From a checkpoint of a small segmentation model: encoder activation swiglu.
Rows from block 3 of the encoder of a small segmentation model, named by matrix and row number. Rows with one number belong to one neuron. Each number is 200 + 20 x the weight over its row's rms, rounded and kept within 0 to 999. All counts start at 0.
After each neuron's rows are labels from the 100 images, of 14848, where the neuron reaches its largest size: "lies over" is the class under the peak. Only what is clearly more common there than usual is listed. The data: rosettes with rotational symmetry.
# gate: MLP gate (encoder.blocks.3.mlp.gate.weight, 416x160), inputs 0-159
# fc1: MLP up (encoder.blocks.3.mlp.fc1.weight, 416x160), inputs 0-159
# fc2: MLP down (encoder.blocks.3.mlp.fc2.weight, 160x416, transposed), outputs 0-159

gate.61,165,179,210,206,179,226,208,205,221,204,187,225,175,198,204,227,200,209,243,184,234,204,196,204,193,189,157,196,143,184,190,201,204,176,203,195,225,202,191,205,189,204,204,174,190,176,216,182,205,207,170,212,221,210,219,246,191,182,193,224,211,207,217,186,223,168,171,182,183,215,207,205,234,230,177,235,213,223,155,217,197,180,202,237,206,186,213,182,189,184,199,222,213,176,218,238,216,226,222,186,236,212,232,212,216,225,193,190,197,193,167,208,194,170,222,195,158,216,146,189,206,200,199,210,215,176,199,187,222,209,180,201,218,189,189,199,193,204,199,167,203,215,206,191,217,194,197,201,164,195,190,204,209,175,150,204,172,205,185,168
fc1.61,153,162,210,168,200,225,212,219,217,200,192,235,250,205,184,196,197,199,192,214,205,170,186,240,193,185,212,209,187,152,186,185,187,238,202,189,216,201,193,188,207,203,227,205,208,204,218,192,188,214,233,198,182,212,204,195,195,189,200,169,254,206,197,221,231,222,197,211,174,180,188,198,216,210,194,222,183,203,191,161,200,186,203,211,202,192,194,198,206,158,225,174,206,194,202,204,188,225,203,203,208,199,213,205,206,160,180,188,190,191,199,210,208,201,213,224,220,242,154,217,219,228,221,221,214,188,169,191,181,192,209,162,171,174,228,225,232,176,212,187,205,193,200,179,212,204,204,197,165,206,220,219,230,180,152,190,183,226,163,180
fc2.61,224,171,168,203,218,212,196,199,192,203,212,196,217,179,189,173,204,204,209,241,201,164,224,201,190,166,191,203,203,198,207,219,223,214,237,216,175,165,208,207,151,181,199,176,215,187,223,213,231,196,198,228,183,239,169,185,212,216,204,205,219,189,195,187,195,193,215,219,176,183,194,207,191,201,219,224,222,181,209,182,206,199,201,241,231,207,220,170,176,193,150,205,206,211,238,221,208,179,214,195,217,202,193,233,193,213,165,252,230,173,211,176,210,195,218,207,208,197,242,176,217,201,186,199,209,189,217,183,205,158,198,189,212,228,218,183,245,218,224,204,204,186,182,184,200,251,221,187,232,194,201,188,192,179,222,179,201,211,211,200
lies over: backdrop

gate.388,193,211,176,188,192,193,223,221,245,197,188,196,207,165,186,239,210,197,197,187,200,178,238,199,155,201,164,226,205,194,181,218,205,173,189,189,198,214,193,225,221,180,204,236,210,175,197,177,220,205,165,193,223,206,238,199,213,216,204,195,226,201,202,182,227,184,183,234,182,213,149,194,189,178,217,199,167,202,223,188,207,192,208,192,196,199,179,158,187,187,205,207,202,209,197,182,216,222,158,234,209,213,226,184,225,216,160,193,215,190,214,189,228,208,211,201,200,197,176,223,165,200,208,221,176,171,193,200,187,206,206,247,203,227,218,210,219,184,185,193,180,217,238,197,163,207,162,227,207,156,215,211,201,199,192,184,200,196,160,201
fc1.388,218,175,202,204,217,229,198,207,181,221,230,196,225,176,197,211,181,178,205,215,175,219,197,226,178,213,183,176,201,217,221,221,195,214,194,245,183,210,221,204,204,212,210,220,190,155,230,223,243,198,221,185,168,202,197,213,198,215,205,213,151,191,212,220,212,208,208,177,222,203,213,211,183,225,202,172,195,221,185,224,205,200,179,216,163,238,194,229,159,214,227,192,193,165,187,210,206,153,194,242,210,213,170,192,245,199,173,204,225,223,164,186,183,196,187,197,214,189,225,190,224,217,168,196,182,203,206,163,220,213,185,200,179,213,185,219,172,187,209,180,197,232,215,189,210,192,200,178,179,194,221,185,168,189,201,199,221,224,200,169
fc2.388,225,219,190,185,174,211,199,200,202,222,210,204,232,186,225,187,192,200,190,200,183,226,241,187,196,151,203,214,224,210,187,191,208,199,202,196,196,192,199,186,204,204,223,193,169,201,215,210,216,176,216,201,204,146,204,196,247,219,193,213,192,224,209,191,186,227,208,164,197,184,178,225,195,225,196,221,194,202,201,227,167,248,185,224,152,181,183,166,219,158,167,199,161,190,265,197,190,223,178,198,202,211,201,227,196,193,178,177,185,195,235,200,204,193,196,219,185,216,219,165,184,180,197,221,201,183,203,198,207,159,209,186,201,172,232,198,190,189,222,216,192,218,197,195,234,209,164,208,184,185,198,163,227,179,180,208,219,203,196,206
lies over: rosette

gate.344,179,206,223,213,199,196,206,201,187,217,171,180,199,180,195,178,216,200,210,165,227,195,229,175,182,164,226,175,177,184,203,206,202,196,202,165,213,194,184,169,228,182,154,216,182,202,182,224,192,237,197,189,243,180,208,198,218,195,189,192,174,182,197,211,206,168,206,213,150,205,204,192,180,207,209,190,225,196,219,218,218,232,220,179,175,195,194,213,193,230,193,227,172,200,204,210,186,198,188,167,204,221,179,239,186,179,199,157,220,166,178,192,187,188,181,174,193,174,184,157,197,184,201,233,187,192,181,228,203,191,215,208,187,160,204,168,191,194,201,173,199,198,189,237,193,190,197,210,227,253,234,198,205,197,204,192,210,190,156,206
fc1.344,191,200,200,181,237,206,151,219,201,214,211,174,203,211,194,230,177,201,180,218,169,206,218,223,201,202,188,195,169,186,218,181,190,216,201,228,238,178,207,229,188,220,176,199,224,211,220,177,201,193,199,221,213,214,173,187,197,201,213,220,204,187,195,192,222,225,192,167,227,186,184,220,232,195,141,211,214,234,190,199,189,176,200,188,196,206,188,181,193,186,142,147,222,199,192,185,199,197,165,196,204,182,177,168,186,218,208,179,179,180,220,182,211,206,194,207,201,186,181,176,195,234,203,179,161,217,222,191,208,206,207,212,199,161,232,225,199,219,208,202,228,186,212,241,211,223,168,181,203,161,192,173,210,209,207,189,203,158,198,211
fc2.344,187,197,202,178,236,195,195,198,217,214,189,188,190,196,202,189,194,216,204,175,202,203,206,159,187,223,199,206,177,227,169,197,206,216,187,197,194,225,250,217,223,179,212,175,163,212,205,202,188,205,165,204,229,171,207,229,183,210,173,207,227,214,211,214,217,200,204,207,205,234,212,221,197,205,206,200,204,257,231,171,182,193,147,186,210,221,208,183,225,184,193,217,185,224,183,191,152,190,218,208,198,214,188,200,189,215,211,197,207,183,219,187,155,224,214,189,208,189,156,172,227,187,218,229,171,164,217,200,186,222,197,190,207,182,233,203,206,144,198,195,182,187,184,185,190,232,236,220,205,182,187,194,196,208,224,175,226,172,179,184
lies over: backdrop

gate.39,220,214,198,191,229,207,221,218,243,192,196,220,190,215,211,212,214,191,217,205,184,172,177,202,226,179,195,199,208,190,197,197,160,181,193,226,237,154,210,198,194,163,195,206,242,208,166,205,191,200,194,222,170,193,206,228,210,215,217,215,184,193,170,205,225,183,193,235,219,215,230,212,156,202,209,205,171,181,237,189,213,194,181,225,218,191,207,192,227,188,235,169,195,194,198,219,177,171,183,232,192,199,193,205,190,225,189,217,201,178,224,198,157,185,203,194,238,232,200,195,206,215,180,213,234,209,165,174,194,181,207,218,199,218,219,161,234,220,223,222,201,191,185,195,165,214,240,222,182,236,189,207,216,180,217,208,190,204,190,188
fc1.39,193,223,246,164,208,186,223,212,177,154,256,166,202,179,177,194,210,188,205,198,206,209,198,194,213,162,201,218,183,216,210,227,185,198,199,168,199,246,185,188,220,194,205,223,182,192,179,169,169,178,227,181,211,188,195,212,230,229,198,189,203,197,184,188,208,187,153,169,161,193,233,154,223,202,242,199,186,199,187,209,196,190,201,190,213,182,189,184,230,194,198,195,204,218,206,205,182,205,184,197,202,205,184,213,203,190,220,213,207,220,167,179,229,231,167,202,218,146,209,193,189,205,213,194,224,184,208,203,186,237,212,172,200,193,213,218,210,201,195,235,179,191,174,219,207,192,183,223,188,196,212,212,212,197,212,158,181,225,171,197
fc2.39,205,237,190,198,237,204,225,203,226,180,227,198,202,155,199,200,191,247,177,216,204,214,189,217,222,214,208,206,222,205,203,235,225,224,186,247,189,185,198,224,189,217,194,214,205,199,158,223,225,196,200,196,201,201,223,192,198,170,210,221,211,179,173,186,173,211,201,188,190,188,183,181,198,222,224,207,169,191,215,196,196,205,221,210,178,187,214,215,181,195,153,222,216,228,188,204,197,149,175,201,189,219,212,193,196,177,181,198,183,176,179,216,190,230,148,252,203,219,193,178,217,216,191,216,154,208,214,191,213,210,255,200,165,208,217,180,194,190,174,197,203,199,196,186,217,228,201,199,167,178,193,227,167,213,204,212,181,200,196,198
lies over: rosette

gate.202,222,193,190,216,198,213,205,211,190,227,191,208,233,167,190,224,206,213,186,206,200,216,247,211,211,200,199,223,189,204,217,196,199,211,222,219,196,234,192,183,172,232,232,162,171,177,201,164,198,195,216,140,231,160,154,182,206,208,163,176,197,192,224,213,214,217,202,201,191,178,210,214,238,214,171,211,200,206,195,209,202,187,225,196,209,196,187,187,205,203,189,209,204,221,176,176,202,237,224,190,194,193,176,155,199,154,179,194,206,184,219,230,168,217,148,221,199,249,192,210,212,202,201,182,238,160,207,204,201,180,204,216,186,189,229,206,215,200,211,180,196,229,205,190,201,202,202,223,181,211,187,207,190,178,195,219,178,208,175,211
fc1.202,198,197,227,220,196,178,174,201,161,182,185,198,184,184,200,189,226,191,200,208,194,200,204,183,205,190,233,208,215,214,196,219,208,220,215,208,196,210,201,237,192,217,196,209,207,207,149,211,203,233,197,195,160,171,217,219,191,201,166,235,218,181,188,214,194,183,230,177,210,244,196,210,154,182,183,169,188,183,192,184,223,214,214,204,174,247,214,216,208,200,222,203,244,208,143,211,220,190,194,210,225,209,231,187,230,214,176,203,175,221,202,217,237,208,207,215,164,186,184,210,196,215,204,232,190,219,219,173,199,200,232,185,226,232,186,188,178,184,189,207,166,191,205,201,156,210,183,193,207,181,212,184,171,205,239,181,200,218,185,210
fc2.202,199,194,168,198,229,166,220,207,175,207,206,214,214,203,178,204,242,188,207,187,151,217,225,205,231,205,192,212,199,192,203,184,171,206,185,206,206,206,230,202,257,220,220,202,220,199,145,184,211,220,228,171,215,179,227,203,202,219,199,225,194,200,194,202,229,200,168,209,209,191,210,185,221,230,193,235,212,196,197,214,235,197,201,193,169,203,204,201,200,167,213,186,233,199,217,180,228,173,204,223,171,201,208,211,232,203,180,180,181,216,230,216,183,222,169,165,188,208,227,211,178,183,189,149,235,213,235,190,185,212,193,212,181,224,226,205,185,199,199,167,211,191,176,200,197,173,165,231,198,218,209,218,189,195,195,211,193,167,193,191
lies over: backdrop

gate.81,203,220,217,175,184,182,202,209,225,201,209,220,205,229,168,223,186,219,200,164,216,227,175,215,199,196,225,202,176,203,221,216,215,186,203,206,156,204,200,175,199,189,219,172,206,189,178,175,175,213,154,194,188,243,200,241,228,238,175,175,184,168,227,227,196,193,195,185,181,209,230,229,185,213,206,213,190,241,194,201,173,182,207,186,213,211,216,180,183,250,175,165,239,194,219,189,202,199,190,229,172,184,185,179,213,205,238,196,208,182,174,186,200,210,227,186,219,191,194,209,201,195,216,215,204,190,204,163,192,201,187,209,193,196,186,174,221,198,188,209,218,225,189,205,229,175,201,202,241,198,196,213,213,229,176,190,188,179,241,235
fc1.81,191,212,169,239,233,203,226,198,157,206,160,190,185,182,188,168,195,191,194,160,206,224,173,215,201,183,215,182,202,198,227,200,180,193,164,195,206,189,180,206,248,192,188,172,182,199,212,200,200,201,231,213,221,197,200,207,218,211,209,196,197,229,204,197,211,197,216,208,220,174,184,214,183,205,248,191,199,195,234,187,196,187,227,202,207,202,176,216,194,178,218,201,164,178,186,173,215,194,188,187,186,208,206,213,181,228,201,226,230,163,203,209,203,195,140,221,178,180,185,210,208,202,226,219,215,201,196,213,162,191,192,205,218,205,236,190,207,170,242,223,219,210,221,232,198,193,208,190,152,188,220,171,211,190,206,203,197,218,256,173
fc2.81,183,208,205,207,223,213,219,196,138,195,169,205,194,173,202,194,194,229,193,204,189,193,221,213,164,196,179,175,135,209,188,228,222,222,196,171,197,206,195,186,208,225,226,175,189,228,196,187,171,187,243,207,232,247,183,159,191,200,198,217,221,218,211,189,185,210,169,190,201,212,237,172,227,204,187,171,172,171,231,207,201,204,203,193,197,196,203,231,205,206,202,199,201,199,217,198,228,190,202,177,215,195,187,213,185,170,205,184,201,188,202,222,194,175,220,174,187,220,229,195,181,203,212,202,207,206,211,202,164,223,211,194,242,194,217,222,226,183,178,199,211,214,190,202,180,213,191,215,215,195,185,215,219,175,149,246,211,163,207,184
lies over: backdrop

gate.203,214,190,170,217,207,213,190,204,217,204,187,215,164,198,183,221,206,154,180,184,233,188,195,180,189,173,179,228,223,204,165,212,190,221,170,213,182,189,191,208,179,174,184,206,167,173,226,158,215,163,228,211,205,199,195,175,215,180,184,199,209,181,189,214,180,210,197,223,188,182,175,218,207,191,222,204,187,217,237,226,242,188,176,219,187,215,190,226,246,192,180,172,239,224,165,179,211,204,214,214,195,214,183,164,222,220,193,216,213,175,215,168,180,168,197,192,212,215,169,186,194,200,185,177,198,221,192,205,203,217,175,196,191,210,197,197,165,180,204,233,205,215,196,207,194,221,153,198,189,206,228,195,179,224,170,193,202,234,225,208
fc1.203,213,194,224,212,217,165,211,179,166,196,197,194,254,211,221,207,221,246,229,191,160,201,177,224,210,206,198,175,168,202,236,229,206,185,213,213,220,199,182,220,223,210,200,189,211,218,215,227,188,222,167,159,212,188,182,228,185,211,202,175,199,220,214,188,201,196,229,186,209,234,216,184,188,195,156,204,220,211,220,194,181,170,219,191,198,187,213,188,178,223,216,215,166,186,242,202,190,201,165,197,193,194,208,217,213,156,172,215,185,191,195,231,198,237,216,191,171,201,232,197,233,186,213,219,155,188,215,200,169,206,240,221,216,202,211,223,218,205,189,160,189,231,194,198,185,206,218,204,207,199,188,176,201,189,216,206,202,188,191,189
fc2.203,215,219,189,184,170,201,201,191,199,196,195,202,203,164,206,221,197,178,206,203,216,228,193,161,199,195,184,210,227,188,214,243,191,195,168,263,169,203,234,194,200,142,198,186,168,235,214,204,184,203,252,183,175,195,216,215,219,198,188,188,241,211,200,173,235,204,217,187,209,183,201,207,186,212,188,231,205,183,199,161,226,204,207,187,216,172,189,188,182,181,207,181,170,203,197,194,220,191,210,186,199,204,206,180,207,188,175,191,178,160,217,200,191,210,181,206,212,209,245,205,180,189,174,175,229,196,241,210,167,183,203,199,198,200,183,204,192,177,192,242,207,172,185,207,173,193,167,214,194,198,190,214,229,164,192,202,199,239,213,203
lies over: rosette

gate.181,165,194,201,174,205,194,194,193,214,199,172,189,207,196,153,190,225,243,166,245,230,215,182,224,198,239,208,195,207,205,202,168,212,193,166,227,203,175,201,196,189,198,178,185,185,189,166,230,206,209,196,174,201,213,192,157,209,199,164,194,196,213,185,224,202,200,212,208,240,226,191,206,194,183,202,222,175,196,205,201,225,183,204,209,221,188,216,192,205,182,223,222,223,178,208,184,208,210,180,234,144,194,175,212,166,219,213,203,181,201,195,184,247,210,171,209,205,200,167,205,196,217,169,204,219,222,204,247,186,223,165,206,204,152,197,203,230,212,209,197,201,198,222,199,205,173,196,214,234,196,185,168,219,225,213,220,204,184,199,191
fc1.181,194,224,196,200,180,213,213,217,227,185,219,208,196,185,191,212,193,180,174,219,169,233,198,214,172,207,214,198,185,239,205,194,215,223,221,214,204,209,230,221,184,198,227,195,191,179,198,162,178,203,188,189,197,165,210,204,235,190,191,188,148,175,209,217,205,199,216,199,170,223,193,205,183,224,213,188,203,198,189,219,188,193,208,217,208,204,221,196,196,191,189,198,203,216,252,207,210,175,221,215,199,225,198,213,228,185,220,199,222,186,190,202,179,153,173,190,175,219,175,208,205,212,196,209,224,190,183,188,222,186,217,158,202,134,192,226,198,183,185,187,210,247,188,227,201,223,198,245,230,251,213,228,236,188,222,216,197,230,193,208
fc2.181,193,211,170,206,221,193,231,227,170,191,197,191,234,208,226,185,190,199,209,175,174,201,177,172,216,196,200,196,179,192,160,204,196,219,200,240,192,232,201,202,198,179,184,197,194,198,196,196,177,186,217,195,166,183,232,217,190,229,200,223,192,174,199,190,217,208,202,220,176,187,200,228,168,178,208,185,179,209,182,230,185,172,193,195,198,201,215,218,147,196,209,232,220,206,184,193,227,194,218,182,214,219,172,196,231,204,225,175,228,163,218,178,182,212,192,224,229,181,197,200,155,168,194,182,214,183,204,188,198,195,207,202,202,225,226,207,205,230,209,242,177,232,195,221,216,206,164,246,173,173,219,166,163,202,214,218,210,187,209,229
lies over: rosette

gate.77,186,195,189,198,200,191,202,198,188,194,185,204,177,237,222,196,160,190,192,189,209,185,222,188,190,143,168,215,153,221,207,203,219,175,215,191,179,186,193,191,193,240,196,203,224,196,246,179,208,204,223,180,213,187,217,156,208,181,203,179,202,204,162,219,220,201,191,198,197,193,181,216,179,208,231,201,175,193,199,195,211,197,217,207,194,193,185,186,232,171,183,202,178,211,170,226,195,232,195,146,133,207,189,176,194,189,203,198,215,191,228,169,222,189,245,198,211,212,210,222,211,188,205,150,186,208,174,241,182,224,196,212,199,190,188,205,209,209,203,207,198,206,208,184,198,207,177,158,197,231,211,183,180,196,189,155,205,197,203,184
fc1.77,243,203,226,184,203,175,177,204,212,234,164,177,212,195,208,216,197,201,236,227,198,138,191,234,234,250,247,180,197,204,196,172,195,178,204,210,220,179,206,192,231,200,191,223,201,223,180,237,217,189,172,205,203,223,183,187,185,186,153,180,210,203,195,194,217,208,202,224,181,196,203,199,214,227,215,193,217,210,184,168,184,198,190,199,186,222,207,220,214,210,190,195,244,191,227,188,226,186,200,208,206,166,210,204,191,209,171,200,192,228,151,220,190,201,172,195,174,189,188,190,200,198,190,227,214,213,183,176,162,197,182,221,220,223,161,200,186,217,240,202,198,183,168,191,226,175,177,211,196,197,194,201,219,220,203,188,209,194,202,183
fc2.77,180,179,158,193,187,208,218,218,222,236,206,177,189,207,238,187,183,212,237,195,176,228,177,206,235,208,167,215,207,171,176,193,180,213,183,196,200,179,208,209,212,234,185,195,230,210,193,190,206,167,197,196,220,153,195,211,214,234,168,179,207,192,174,194,206,191,204,195,222,201,199,190,204,218,191,204,171,179,215,184,199,208,180,204,203,189,228,187,203,201,181,192,192,201,228,187,188,221,207,210,179,202,203,191,166,211,250,164,145,209,198,217,194,184,257,226,194,223,189,204,208,228,194,235,193,198,189,223,175,208,204,194,239,223,202,220,189,194,177,188,156,178,236,195,180,183,212,185,242,193,218,195,186,180,198,207,201,193,208,238
lies over: backdrop